python train.py --train_examples=97500 --color_jitter=0.1 --norm="layernorm" --inner_norm=false --patch_size=[4, 4] --depths=[2, 4, 4] --widths=[80, 160, 320] --optimizer="adamw" --learning_rate=0.00092 --beta2=0.95 --cautious_weight_decay=true --lr_schedule="cosine" --warmup_steps=1900 --weight_decay=0.2
Rows from block 7, named by matrix and row number. Rows with one number belong to one neuron. Each number is 50 + 15 x the weight over its row's rms, rounded and kept within 0 to 99. All counts start at 0. After the name is the row's rms in percent of the matrix's.
# gate: MLP gate (model.blocks.7.mlp.gate.weight, 1280x320), inputs 240-319
# fc1: MLP up (model.blocks.7.mlp.fc1.weight, 1280x320), inputs 240-319
# fc2: MLP down (model.blocks.7.mlp.fc2.weight, 320x1280, transposed), outputs 240-319
gate.592 092:50 18 62 57 47 51 64 47 53 26 41 57 21 43 41 63 37 54 51 30 42 34 49 51 41 55 39 39 43 39 59 46 49 72 49 62 28 40 59 67 57 43 93 64 77 38 46 82 47 37 80 55 63 62 22 56 52 52 40 65 20 53 57 71 49 52 60 51 33 58 64 34 49 42 20 56 73 64 64 43
fc1.592 094:63 33 39 66 40 61 73 43 55 63 67 69 68 24 58 21 50 43 27 50 28 50 34 42 62 51 42 59 13 41 63 62 74 48 60 54 22 18 54 74 58 41 31 53 53 64 60 53 59 21 47 69 68 46 72 66 56 53 33 40 62 55 44 59 68 32 52 33 58 68 27 64 35 53 34 46 72 53 25 67
fc2.592 096:44 49 41 53 39 27 70 44 52 67 77 47 12 63 60 51 69 41 25 56 65 30 32 63 24 29 62 31 72 72 73 41 38 62 53 71 48 46 71 54 50 63 43 49 56 65 73 57 56 58 56 46 29 50 73 38 57 29 61 49 75 58 50 39 66 62 70 57 37 78 32 57 44 54 49 62 55 32 42 73
gate.593 092:52 35 49 50 45 44 36 51 44 35 39 43 56 43 37 40 42 66 32 58 48 45 36 73 57 63 58 62 71 51 58 37 57 33 51 44 44 52 40 52 80 74 70 48 58 54 62 57 47 55 50 43 35 47 56 45 52 39 24 57 80 39 41 68 74 27 78 30 84 65 33 32 53 46 35 49 82 43 51 54
fc1.593 095:83 22 47 54 83 64 71 80 41 57 57 47 61 30 50 48 44 21 47 35 42 73 54 31 53 63 65 71 54 33 47 46 73 40 28 43 62 61 63 62 47 77 51 53 54 53 55 39 45 48 31 58 37 50 59 27 37 55 59 55 63 47 44 27 66 69 72 47 39 60 74 53 32 28 69 88 45 44 70 47
fc2.593 093:33 32 95 59 58 51 53 58 42 51 44 63 57 49 49 46 53 61 30 50 40 61 74 52 65 55 49 73 66 78 43 38 62 79 47 95 38 85 50 36 88 29 48 37 52 45 54 53 54 44 67 54 56 41 66 55 27 90 56 70 69 56 38 54 67 37 27 39 46 36 46 55 46 22 46 43 62 63 53 70
gate.594 109:45 61 28 37 08 51 46 32 45 35 25 63 86 42 56 32 49 51 54 63 39 39 51 54 58 57 62 50 59 77 44 36 44 87 58 68 36 45 60 65 38 56 29 25 31 72 42 52 55 48 52 55 73 62 47 45 62 82 54 48 32 67 32 53 41 50 69 37 83 58 37 34 43 32 37 56 66 48 74 31
fc1.594 109:73 43 62 41 80 46 46 45 24 71 59 57 27 72 50 27 62 35 37 49 31 64 46 26 33 50 58 66 55 54 39 37 37 28 50 48 55 52 61 61 50 20 44 32 57 50 49 37 71 48 48 37 34 32 85 51 61 22 68 64 44 40 76 43 58 51 28 59 29 18 71 57 35 41 54 84 52 42 60 41
fc2.594 110:40 76 69 45 71 27 47 82 81 56 53 58 57 40 32 44 45 44 47 40 55 32 58 18 67 77 74 62 45 62 53 16 46 58 47 96 48 33 45 34 39 40 51 31 29 52 50 64 63 23 65 43 47 35 70 64 31 57 62 60 43 44 72 28 48 48 67 57 35 65 61 60 43 61 50 71 31 31 63 59
gate.595 087:52 36 45 56 36 40 75 54 36 60 46 28 58 38 27 38 29 43 57 56 55 54 53 34 66 71 58 75 61 65 32 40 55 53 65 44 49 66 38 16 51 40 73 63 67 45 39 51 52 48 53 49 37 56 23 74 54 21 43 74 40 36 45 65 27 49 23 53 61 43 47 42 49 41 56 50 19 58 75 39
fc1.595 085:60 29 20 32 45 82 53 55 66 72 41 86 18 47 62 56 25 55 58 48 62 50 63 42 65 43 86 43 64 65 37 53 63 57 75 48 49 22 36 63 53 15 81 56 63 43 53 53 56 47 51 59 42 57 91 54 42 34 35 59 37 59 57 56 61 37 27 62 38 53 43 43 48 26 52 83 66 16 64 58
fc2.595 085:55 50 45 32 53 55 55 56 65 40 25 45 54 54 63 36 50 39 34 31 36 59 50 45 99 59 53 61 46 26 60 57 18 47 47 45 41 75 63 54 72 73 59 57 25 40 47 58 59 51 46 59 63 41 52 29 69 19 42 50 56 44 44 69 85 33 58 44 54 50 25 71 43 51 27 68 39 53 73 66
gate.596 100:60 29 39 39 37 47 73 44 55 30 65 38 59 29 42 59 38 50 32 72 34 48 55 53 62 48 81 58 46 44 30 52 72 55 80 64 68 21 30 85 43 78 65 44 53 55 38 71 65 54 67 29 54 59 48 30 38 26 82 51 46 38 48 32 16 43 28 29 41 66 76 61 57 74 60 52 56 57 37 43
fc1.596 096:48 62 34 99 51 53 72 32 52 25 61 69 43 44 62 17 46 27 46 53 71 35 50 52 62 68 56 30 46 53 29 36 61 46 47 68 48 30 17 51 23 54 47 47 72 54 48 81 52 31 73 31 73 56 68 55 61 53 43 42 40 32 47 70 34 70 27 53 59 79 80 71 43 57 29 54 31 59 53 58
fc2.596 095:51 49 40 43 52 57 74 61 19 72 53 58 34 67 53 61 68 67 45 72 57 59 60 39 49 49 69 31 41 40 70 49 51 41 54 30 46 69 48 72 56 46 44 58 48 63 42 58 41 46 56 67 61 43 42 52 64 59 53 42 50 56 48 51 65 70 45 57 28 49 40 71 48 17 41 46 54 85 81 68
gate.597 095:44 52 14 56 47 39 76 42 55 13 66 68 29 53 48 41 65 56 52 63 46 54 57 48 20 57 61 40 53 78 79 35 32 48 42 57 49 59 60 42 67 53 66 45 70 47 73 61 55 39 59 57 56 77 60 42 75 46 50 48 62 64 76 61 37 62 43 70 42 66 51 41 51 63 38 47 51 48 53 23
fc1.597 094:36 55 63 43 48 28 15 57 20 65 54 56 47 41 57 39 61 59 66 73 42 50 46 55 44 56 49 31 34 49 50 42 27 41 38 30 44 70 40 57 71 32 55 56 61 35 38 35 52 69 51 38 65 50 61 55 29 55 49 36 63 42 57 65 60 53 60 40 48 56 54 76 58 67 28 54 69 76 53 63
fc2.597 095:51 41 70 60 78 42 76 75 28 51 26 60 29 56 43 32 69 40 33 52 59 64 55 50 59 49 67 57 51 55 32 55 54 56 65 25 60 46 55 82 51 46 41 43 29 58 60 50 45 50 64 54 42 59 54 66 30 28 49 47 60 49 58 42 50 51 54 51 43 30 68 68 38 39 59 62 48 11 82 37
gate.598 115:52 60 59 76 54 44 47 55 27 59 64 17 50 18 59 58 22 79 77 27 33 48 34 41 58 30 60 25 71 38 62 27 64 56 41 57 61 46 45 25 47 20 38 44 26 65 41 50 68 19 54 51 34 54 40 29 49 67 51 33 46 58 33 09 54 44 49 39 42 46 55 64 46 56 37 27 58 51 49 64
fc1.598 112:57 45 51 38 59 37 56 84 60 43 46 38 54 33 38 62 42 69 68 33 53 63 59 48 69 60 61 69 63 51 54 23 31 47 28 48 67 43 66 44 60 35 50 52 35 44 13 39 63 47 39 32 28 70 05 49 48 39 39 50 25 77 34 41 29 59 84 79 45 32 48 57 45 45 67 33 36 27 50 42
fc2.598 110:39 77 31 54 62 34 62 39 27 48 59 66 46 62 61 66 53 52 59 23 70 65 41 28 61 45 54 37 33 46 53 66 48 10 34 59 35 60 44 64 62 35 38 42 56 61 61 68 29 38 59 56 53 26 57 48 61 21 35 43 48 25 47 52 52 72 33 62 51 36 39 58 76 54 58 37 38 56 59 87
gate.599 097:48 64 60 35 58 26 70 56 57 48 55 36 43 59 44 54 67 55 60 43 53 84 56 61 43 50 58 40 50 27 20 33 61 26 33 46 62 68 49 61 14 77 79 69 54 55 41 32 55 54 62 53 60 54 43 32 38 68 40 65 42 31 30 42 16 38 53 52 43 75 93 54 66 37 48 39 47 85 30 56
fc1.599 098:57 46 52 44 38 60 35 30 47 61 68 66 18 54 48 44 68 43 51 47 62 58 35 70 52 54 30 34 51 50 53 62 46 55 45 51 53 56 70 51 41 77 41 45 66 52 58 51 48 67 44 75 57 34 55 54 32 73 60 56 40 78 69 41 59 52 59 70 55 32 55 69 59 43 81 56 71 62 21 31
fc2.599 099:33 73 44 45 61 54 54 48 84 27 57 28 67 65 43 67 32 57 44 67 59 67 61 52 17 50 31 38 65 38 75 33 37 40 77 37 51 22 53 67 73 41 38 33 69 27 47 39 62 29 57 45 45 45 50 42 44 38 51 48 43 40 72 48 57 51 53 40 57 42 38 55 68 63 55 56 52 32 61 47
gate.600 106:54 38 61 49 32 10 33 38 76 37 61 55 35 22 58 43 47 77 80 37 19 47 41 54 65 63 77 40 23 55 59 53 44 18 50 65 41 55 28 30 47 46 67 55 66 35 45 36 51 59 68 37 67 60 43 44 67 56 20 37 54 65 67 42 58 46 70 76 51 45 55 63 36 28 45 80 49 63 54 39
fc1.600 098:44 49 66 49 38 58 26 49 52 56 58 58 38 30 38 36 66 61 36 65 60 62 60 57 23 84 75 38 52 70 44 47 29 43 62 47 27 41 45 50 45 56 69 60 52 33 38 37 40 55 44 52 52 54 52 70 67 21 71 75 56 53 57 60 36 22 41 39 41 35 40 61 34 82 14 64 56 56 66 43
fc2.600 103:61 68 58 44 44 64 80 61 37 27 43 53 49 65 46 51 53 49 75 67 52 82 55 70 46 43 41 61 46 84 60 46 55 50 40 31 34 39 65 51 78 19 29 48 55 56 72 52 38 33 61 56 59 39 63 01 47 35 44 63 48 31 53 58 87 74 42 68 81 47 38 39 34 16 52 29 61 78 55 45
gate.601 106:32 61 42 63 34 55 39 50 24 57 39 39 47 85 70 35 58 64 51 62 26 48 44 22 59 47 59 39 53 45 43 67 50 45 70 47 49 55 74 50 47 72 46 46 66 50 50 48 55 59 34 22 58 52 75 43 66 65 55 58 54 34 50 23 66 34 48 44 29 31 47 57 37 54 58 51 20 40 44 44
fc1.601 101:47 48 43 43 43 45 13 47 31 47 43 63 40 53 47 50 85 36 43 54 56 50 34 25 25 49 42 57 64 37 45 38 47 57 35 47 55 71 64 63 14 65 56 30 62 55 21 39 55 45 65 47 44 53 60 63 61 84 31 45 59 47 16 44 58 67 94 34 36 42 64 56 61 40 55 66 63 50 66 45
fc2.601 103:43 54 69 39 37 38 23 43 57 52 78 43 71 64 65 56 54 60 40 58 49 54 08 41 77 51 42 66 57 59 39 94 47 30 61 46 54 36 49 43 28 36 61 30 66 51 29 54 37 60 58 49 69 72 62 46 31 04 77 64 52 45 57 28 62 37 73 69 53 89 42 27 33 39 61 39 34 46 73 57
gate.602 110:36 66 36 72 46 30 53 59 49 34 40 38 44 58 63 46 64 45 58 43 68 32 52 50 51 51 53 46 74 70 59 53 24 52 51 48 58 53 67 36 88 77 46 50 60 68 82 21 44 59 39 46 11 43 07 49 56 58 33 37 20 35 28 89 28 48 57 51 68 18 17 45 43 72 24 74 55 46 34 35
fc1.602 112:17 55 49 69 60 58 47 58 66 47 59 31 71 32 53 64 53 58 76 41 53 48 42 43 66 53 48 31 64 50 66 37 45 52 40 56 71 73 48 40 61 40 80 43 47 50 62 46 32 64 45 51 56 40 36 37 62 36 71 44 39 42 37 28 61 43 37 58 26 45 40 41 60 49 46 38 52 53 49 57
fc2.602 112:19 35 72 57 61 41 50 44 45 36 47 50 46 49 53 51 73 40 47 59 53 58 26 32 61 56 44 65 44 60 29 59 43 44 52 35 46 26 67 57 58 60 67 61 50 79 34 56 71 55 51 49 46 45 79 50 68 67 57 39 65 56 39 50 62 43 43 50 45 63 44 51 29 37 38 41 73 53 41 47
gate.603 090:51 42 30 45 56 52 54 44 48 49 70 45 47 36 88 75 05 59 52 67 42 25 46 73 78 29 45 57 57 63 45 69 64 42 57 83 55 54 70 54 20 25 61 30 27 47 55 48 65 36 44 52 20 46 57 38 67 11 51 65 59 49 46 58 60 33 45 34 38 59 84 65 52 62 43 49 53 48 49 67
fc1.603 084:44 61 53 56 36 69 30 58 33 38 41 87 72 26 40 58 63 43 44 40 54 80 61 55 38 61 44 41 40 49 32 48 49 43 26 50 33 65 74 60 53 70 45 97 57 51 37 41 35 52 85 52 77 55 65 84 61 66 49 34 44 33 55 75 64 68 50 68 72 53 54 46 43 34 32 48 66 80 29 49
fc2.603 084:52 53 99 37 34 35 61 60 47 71 72 50 37 37 53 43 57 55 21 60 46 35 59 30 65 45 44 51 75 38 25 53 44 41 40 46 54 45 51 55 34 47 24 61 26 50 80 39 48 73 58 55 57 38 78 74 69 28 67 51 74 83 54 41 54 72 20 47 65 46 44 39 58 55 55 63 86 28 15 36
gate.604 088:53 38 52 27 33 84 64 39 59 60 57 59 59 60 45 62 53 58 60 74 43 60 52 72 42 48 20 38 33 55 52 68 55 52 36 58 34 78 63 79 25 74 55 40 46 55 54 45 55 47 43 57 46 64 27 42 18 41 67 65 48 46 56 56 49 55 64 55 42 49 55 33 56 53 56 14 60 43 22 80
fc1.604 086:47 26 42 53 53 49 79 20 28 99 43 50 77 32 56 52 46 39 55 42 47 33 51 65 63 47 53 37 49 30 49 54 48 37 58 62 68 54 80 43 53 03 60 59 40 33 68 65 55 33 59 48 28 35 44 68 26 43 75 38 81 49 62 34 66 52 58 49 47 60 75 55 55 39 56 55 40 50 48 57
fc2.604 089:46 75 63 43 66 71 93 44 59 68 30 42 61 25 39 36 39 65 47 53 57 44 50 32 73 57 49 54 46 48 43 40 51 53 48 64 37 38 29 52 38 77 58 26 51 48 56 63 51 36 46 24 36 40 43 30 69 85 46 71 38 40 68 60 44 55 49 67 53 35 48 55 47 40 40 66 85 75 43 63
gate.605 104:60 58 69 07 41 58 56 43 58 78 58 57 38 55 63 50 54 53 67 54 37 46 39 36 45 36 59 72 41 57 31 52 25 32 54 74 68 50 49 69 38 72 48 33 63 54 21 36 40 53 25 14 49 37 39 35 27 46 64 64 73 54 46 36 33 57 62 21 44 54 68 70 42 63 62 35 56 17 50 65
fc1.605 100:28 59 83 58 49 43 41 57 35 56 65 64 46 57 44 49 79 38 30 56 60 53 73 43 33 58 46 68 42 51 63 51 35 61 56 37 55 20 61 23 58 32 20 49 61 36 36 75 46 68 51 64 33 56 28 66 52 29 69 75 43 49 71 25 22 73 57 46 56 45 19 27 58 59 77 49 31 55 21 40
fc2.605 108:36 49 30 38 52 67 58 56 50 52 69 53 44 37 28 29 31 46 30 61 28 48 39 73 57 35 46 66 61 68 57 36 69 69 59 54 42 41 19 10 26 33 28 56 50 59 40 73 48 44 39 43 58 48 52 44 44 52 43 67 67 44 59 55 32 64 53 63 72 77 35 32 47 21 44 83 56 61 59 57
gate.606 106:47 14 52 31 34 63 60 50 59 50 61 48 61 74 37 66 31 42 45 42 41 39 45 46 49 23 50 67 55 42 59 63 37 48 41 53 69 45 36 22 38 65 55 55 43 44 28 37 79 52 49 15 73 51 43 35 37 52 66 61 35 41 46 54 51 25 59 54 66 41 49 59 27 45 52 67 52 37 57 51
fc1.606 105:35 79 69 63 41 42 31 60 51 46 65 35 53 53 88 68 52 50 52 49 30 67 29 37 32 68 58 58 65 51 48 35 53 52 66 20 82 35 27 60 38 38 63 65 82 40 59 31 14 64 72 41 48 30 71 34 38 35 37 41 66 64 61 74 58 26 60 72 31 44 62 60 50 41 16 93 39 63 73 51
fc2.606 104:49 44 38 48 73 41 49 55 59 34 83 42 41 54 71 49 52 41 47 72 28 14 55 28 59 48 45 42 28 38 46 67 35 41 49 51 62 38 37 43 54 54 63 48 68 54 53 86 77 49 35 86 36 62 01 52 32 55 47 23 23 66 61 40 45 56 64 49 39 39 65 57 45 77 36 45 49 45 67 57
gate.607 078:43 44 38 46 59 52 36 27 51 44 72 36 45 53 74 33 56 60 57 49 47 25 74 43 44 87 56 47 33 49 76 26 46 27 37 27 48 31 41 45 72 34 53 68 49 79 56 32 57 57 35 56 55 68 53 66 56 71 68 64 50 56 47 49 61 41 19 49 54 54 27 37 53 22 57 36 69 40 59 48
fc1.607 075:43 52 29 50 50 87 75 43 51 38 85 42 60 44 25 79 58 33 61 47 43 45 53 59 47 67 56 82 37 69 72 50 30 12 52 42 51 56 45 41 62 67 41 67 50 32 59 67 51 50 48 84 62 59 54 41 29 74 75 04 59 52 49 43 59 61 15 67 66 62 71 43 60 46 47 53 42 51 32 37
fc2.607 078:42 37 51 38 54 52 45 49 37 38 60 53 46 62 29 53 55 54 67 42 59 73 47 45 33 49 65 60 50 46 71 10 45 48 55 52 54 41 40 62 67 29 51 33 49 40 24 55 47 35 40 47 41 21 45 10 34 35 38 66 41 28 67 56 58 67 54 48 60 39 65 51 63 28 42 36 98 27 41 37
gate.608 080:37 27 50 62 53 56 38 44 61 61 47 62 48 39 77 73 19 55 48 40 36 74 53 54 46 30 47 47 64 33 52 63 66 51 65 70 41 63 56 37 53 64 61 49 44 39 65 54 69 58 34 56 58 46 46 59 39 58 37 57 65 70 70 38 42 30 48 41 59 50 99 56 58 34 69 78 48 71 67 41
fc1.608 079:65 58 70 55 65 50 32 77 69 46 64 74 34 40 30 64 50 86 53 47 47 55 58 40 53 38 60 51 54 48 56 11 56 52 09 50 35 66 29 53 69 90 74 45 66 37 44 77 43 49 52 29 69 51 44 35 69 48 59 31 24 40 43 61 77 34 68 58 45 65 54 16 57 69 42 45 49 62 53 56
fc2.608 077:60 82 64 57 31 35 68 42 46 90 70 50 34 43 57 64 89 39 60 38 54 71 31 56 17 72 52 60 47 73 57 58 71 45 68 67 46 36 53 71 80 61 48 15 27 54 69 53 55 48 39 49 70 62 42 49 51 00 45 34 27 41 53 48 57 44 54 60 64 57 64 51 58 41 52 55 08 54 68 46
gate.609 102:49 47 27 56 51 63 44 47 27 47 31 41 38 42 69 57 67 43 53 36 13 22 70 22 78 46 55 45 62 58 81 33 59 22 57 64 56 44 82 34 43 54 41 31 41 56 54 64 49 54 58 52 57 69 67 48 71 72 42 63 87 25 13 44 69 56 62 34 45 54 55 75 25 28 76 54 55 23 36 26
fc1.609 098:34 43 36 50 73 44 72 59 57 78 68 78 09 71 65 84 28 53 82 50 47 44 73 47 57 24 57 55 51 45 30 36 40 47 24 68 52 33 55 20 58 42 70 49 52 62 44 64 61 51 62 49 49 87 56 45 64 40 54 45 51 62 72 56 20 72 55 44 34 35 64 56 59 66 55 45 45 41 58 54
fc2.609 105:48 38 15 60 72 41 61 76 84 49 51 71 27 69 56 57 57 60 79 24 63 56 67 64 44 39 64 50 41 33 69 33 64 20 41 21 35 53 49 45 33 24 35 60 88 52 45 49 51 26 42 54 41 28 51 75 49 53 48 38 56 52 67 59 36 71 49 45 40 51 27 58 65 89 45 27 20 51 51 54
gate.610 096:48 50 50 10 44 73 37 43 63 63 39 20 30 55 52 33 60 39 54 52 58 35 54 65 44 20 59 48 62 45 76 63 62 46 73 68 43 40 58 69 59 31 61 57 40 42 52 34 63 52 49 61 23 41 43 60 53 55 62 85 29 31 58 41 55 68 19 53 60 54 42 42 63 43 75 50 44 50 29 41
fc1.610 101:63 44 56 42 28 86 63 19 54 62 38 49 17 54 64 27 65 32 39 69 54 50 41 65 56 65 36 34 50 66 58 45 56 63 44 30 40 60 54 60 37 01 49 60 49 47 68 42 15 68 45 42 36 50 43 76 48 63 70 68 26 32 41 47 64 60 24 49 44 30 44 53 59 38 63 51 71 39 33 55
fc2.610 100:50 45 33 35 38 71 36 59 55 49 45 42 24 45 58 74 52 52 56 56 21 48 41 39 82 36 89 57 42 50 47 46 54 42 52 59 72 27 48 49 43 57 68 53 55 66 23 70 59 21 69 36 63 69 49 25 51 35 62 47 50 38 38 30 32 47 52 81 22 55 46 57 62 53 48 56 77 73 69 49
gate.611 097:58 90 44 52 41 31 48 51 55 54 29 76 47 35 41 60 48 30 55 53 59 64 37 23 64 59 47 73 19 59 52 61 59 42 42 61 44 73 67 67 33 38 14 60 57 57 46 28 54 58 59 34 61 54 65 43 52 60 33 32 48 34 50 78 62 66 52 48 36 39 64 57 35 19 31 21 54 28 14 35
fc1.611 101:45 56 52 40 59 65 43 56 42 36 30 57 54 57 78 59 65 60 41 42 45 49 57 49 62 36 59 57 64 56 47 62 70 29 78 53 47 34 64 63 48 42 55 48 62 47 22 54 51 33 67 33 33 55 35 40 65 79 56 60 53 26 45 58 77 34 51 55 47 28 45 56 57 39 60 46 53 50 70 63
fc2.611 096:95 43 61 48 29 46 45 60 48 46 99 42 41 37 58 46 44 67 29 47 72 39 63 53 60 52 47 64 08 42 30 49 47 60 80 59 58 38 47 57 31 67 71 58 58 55 62 63 47 46 34 68 55 56 65 25 66 78 53 77 41 50 58 40 43 48 33 47 61 36 47 28 50 62 47 50 93 28 42 49
gate.612 099:46 49 65 49 53 85 56 27 41 65 57 34 56 11 34 26 33 43 48 56 51 68 45 54 17 58 47 77 45 22 48 33 39 29 58 47 71 41 24 31 77 37 55 55 62 52 89 53 29 26 45 61 92 59 49 63 43 24 58 69 98 58 75 50 59 51 33 46 44 59 47 59 47 69 43 35 37 48 34 65
fc1.612 097:63 61 38 33 49 75 30 59 73 40 51 54 32 61 71 32 66 68 76 41 56 40 50 44 30 45 34 62 55 35 40 47 29 64 37 47 42 19 63 62 60 25 41 57 42 59 36 37 64 37 46 47 59 50 54 54 54 52 48 45 32 33 15 48 38 52 58 41 79 54 71 49 54 40 63 39 57 33 26 44
fc2.612 100:49 56 60 50 41 39 36 31 60 57 42 51 39 32 57 50 37 65 52 44 57 32 37 54 63 57 61 41 61 60 87 51 41 63 45 56 47 69 53 52 57 33 46 46 30 46 15 61 49 34 56 36 77 54 25 61 20 64 47 65 28 50 34 59 49 63 25 65 27 76 57 63 46 29 43 40 90 49 29 24
gate.613 085:54 70 63 31 44 30 49 68 33 64 56 51 37 35 11 46 31 41 48 50 34 45 49 42 47 61 57 63 45 99 50 50 45 34 42 55 53 77 36 75 32 66 41 52 42 54 68 48 50 51 30 60 51 26 16 64 72 61 57 49 59 24 49 68 40 40 63 52 58 54 81 63 45 50 35 57 42 48 49 38
fc1.613 089:60 37 41 44 59 34 59 52 48 28 47 48 37 47 43 52 34 47 39 52 51 65 41 45 76 01 73 84 51 41 17 30 74 69 60 60 57 65 49 51 74 72 70 16 47 50 57 74 43 68 44 41 56 45 60 31 36 34 60 53 91 73 62 40 61 35 54 11 58 46 44 42 62 56 59 69 47 35 67 53
fc2.613 083:49 68 43 61 36 61 23 58 54 61 31 72 59 46 46 18 59 26 48 58 30 43 39 30 62 47 31 37 60 58 50 70 83 82 47 82 55 52 49 33 60 77 55 68 60 35 55 61 35 38 53 51 67 48 54 49 41 46 19 69 50 40 62 70 46 58 54 30 38 51 36 40 58 39 62 60 52 45 15 43
gate.614 105:73 58 49 60 39 41 51 35 25 70 43 56 68 56 68 57 34 63 35 35 37 69 59 61 69 52 64 33 47 37 45 47 43 25 59 66 64 40 53 20 53 39 40 61 51 25 57 48 69 27 56 35 41 37 43 32 20 44 52 62 55 66 26 64 44 49 40 49 76 65 70 62 68 36 55 63 40 77 41 36
fc1.614 116:25 48 55 40 71 34 59 55 54 58 36 50 60 35 55 71 39 48 85 50 62 59 63 49 23 52 53 62 40 52 40 45 35 63 35 59 83 52 45 36 47 19 80 32 22 60 71 44 49 84 60 58 32 59 40 78 75 23 50 59 64 74 56 42 11 58 52 45 40 47 58 43 39 56 53 51 34 24 74 19
fc2.614 115:85 43 35 49 87 47 25 70 59 56 56 47 48 66 48 30 62 56 43 68 51 31 83 50 56 62 53 31 60 41 51 48 67 15 40 26 51 63 51 49 37 40 52 48 76 43 71 42 43 46 52 91 47 45 63 94 46 75 70 47 45 84 53 56 30 54 40 31 21 53 67 66 40 72 60 23 46 51 61 54
gate.615 098:33 76 54 50 49 43 27 56 45 44 45 29 99 40 51 18 57 57 57 55 40 69 58 38 35 26 46 39 31 52 52 53 29 46 60 59 55 48 58 60 25 57 32 44 49 61 49 45 46 51 52 44 76 50 65 51 69 58 58 26 52 28 42 38 21 58 51 63 46 43 81 62 40 44 58 49 12 45 18 33
fc1.615 090:52 58 31 66 69 50 53 48 44 61 50 46 18 59 74 57 91 39 41 48 40 68 60 31 38 63 51 67 70 64 69 50 65 47 75 36 50 33 51 42 50 27 68 29 53 52 31 64 64 28 46 50 47 24 32 48 51 21 62 78 51 65 44 76 51 46 60 38 47 37 60 42 49 38 19 39 59 44 52 61
fc2.615 093:67 51 17 50 27 49 41 43 72 18 58 28 45 38 67 36 37 53 44 59 71 55 36 99 64 50 79 58 52 63 58 65 85 46 42 70 45 57 46 27 54 37 50 65 45 53 37 40 52 69 41 51 66 54 18 52 33 56 59 69 76 45 66 57 67 44 47 54 56 72 63 61 49 17 57 64 59 45 50 69
gate.616 097:58 52 41 44 58 50 79 46 38 38 58 56 47 46 70 56 36 54 42 41 61 63 67 53 49 58 44 74 55 62 74 63 58 68 97 35 31 65 72 41 59 57 38 55 46 50 49 40 52 57 36 62 51 63 70 71 67 49 52 29 65 56 49 28 51 49 40 50 76 80 51 66 65 32 77 40 58 63 56 57
fc1.616 096:49 40 33 50 70 59 86 38 33 16 59 48 63 67 50 31 40 54 69 82 73 57 55 61 48 68 71 66 65 44 68 53 61 52 47 42 47 59 47 38 51 80 69 62 62 57 59 45 62 35 72 84 41 48 14 21 06 57 53 43 42 29 54 79 25 61 31 47 71 68 49 60 42 59 55 28 66 36 80 70
fc2.616 093:73 49 32 54 52 24 62 61 63 40 58 50 60 45 40 44 42 44 34 45 42 49 60 51 61 41 73 45 58 62 51 30 21 75 41 69 47 49 49 24 68 57 57 57 51 40 48 46 47 48 52 36 18 48 41 27 67 27 33 29 27 46 48 51 45 60 54 60 50 52 29 42 64 32 46 80 73 06 40 58
gate.617 100:61 37 42 34 63 35 81 30 33 63 61 49 56 41 60 40 75 66 55 21 46 60 58 59 51 46 38 61 46 72 46 55 42 44 68 32 37 49 71 80 53 28 87 51 68 57 56 53 53 43 31 54 43 56 48 49 63 40 51 58 87 53 67 56 35 43 52 38 52 56 61 48 34 42 39 65 57 35 70 46
fc1.617 100:60 47 37 38 87 61 47 42 73 54 75 52 49 40 49 44 47 35 35 38 42 48 54 40 77 56 70 62 44 55 32 26 36 54 43 42 36 58 69 55 41 32 42 52 50 60 33 23 37 23 66 52 52 42 54 56 45 69 56 37 64 57 41 70 40 45 77 34 32 74 58 63 55 50 32 41 72 24 52 64
fc2.617 104:57 62 63 40 76 58 63 54 61 69 45 54 88 63 37 27 29 56 51 38 45 43 58 38 80 80 27 55 48 32 49 42 52 44 37 99 38 73 52 54 36 55 41 26 41 45 34 60 34 47 47 85 73 51 59 26 06 60 84 59 37 41 67 54 39 49 39 48 40 66 55 60 44 46 57 49 40 58 33 58
gate.618 100:55 32 33 49 58 49 43 48 53 22 27 55 61 48 47 48 64 58 45 68 34 51 39 55 41 53 43 28 60 47 52 44 63 64 58 30 22 53 32 45 38 27 57 62 44 51 44 52 65 59 60 62 31 50 50 23 52 72 10 51 44 53 56 46 49 21 82 43 46 53 31 40 51 69 44 42 88 51 65 44
fc1.618 101:37 44 60 64 91 75 39 45 96 57 44 50 56 50 29 38 60 50 87 41 33 49 51 37 72 75 41 30 46 41 78 41 36 42 29 42 58 62 24 26 60 40 73 53 53 78 63 54 48 40 61 50 48 52 31 51 29 61 43 38 41 34 40 42 52 67 48 61 50 32 56 60 02 57 31 49 49 28 60 48
fc2.618 097:56 51 29 33 45 39 47 57 45 43 43 56 46 61 44 91 27 36 69 24 53 58 53 41 43 21 69 66 46 56 40 57 56 52 55 36 38 28 50 37 40 35 34 58 29 76 60 39 25 41 51 38 67 40 63 42 58 60 67 51 60 30 56 50 65 61 91 48 30 51 32 23 68 53 65 47 18 69 65 68
gate.619 111:49 67 57 33 36 53 68 72 37 54 61 25 38 42 30 49 65 76 55 35 68 56 47 48 68 46 47 33 49 42 33 58 35 47 70 65 35 60 54 64 69 56 55 34 51 59 28 40 25 71 28 17 67 44 35 84 36 57 96 36 52 46 44 21 59 17 40 54 57 27 53 45 50 50 61 55 37 41 23 36
fc1.619 112:65 55 42 43 60 42 45 43 62 48 84 40 46 41 33 53 18 58 44 44 62 45 50 39 55 43 93 38 20 50 49 58 63 41 63 71 45 50 58 75 45 37 35 40 45 56 47 51 35 55 33 44 58 56 67 56 24 41 87 20 65 25 43 22 71 35 22 41 29 46 59 83 33 58 45 77 55 46 67 39
fc2.619 106:76 55 57 37 46 45 72 77 52 61 76 37 51 54 41 44 39 54 66 59 59 70 66 62 52 43 73 43 48 55 48 52 33 64 49 47 53 67 39 39 58 46 43 71 38 33 49 80 48 46 45 47 54 52 93 47 66 28 47 76 94 30 47 47 55 51 54 38 55 33 19 55 46 25 66 50 58 29 34 69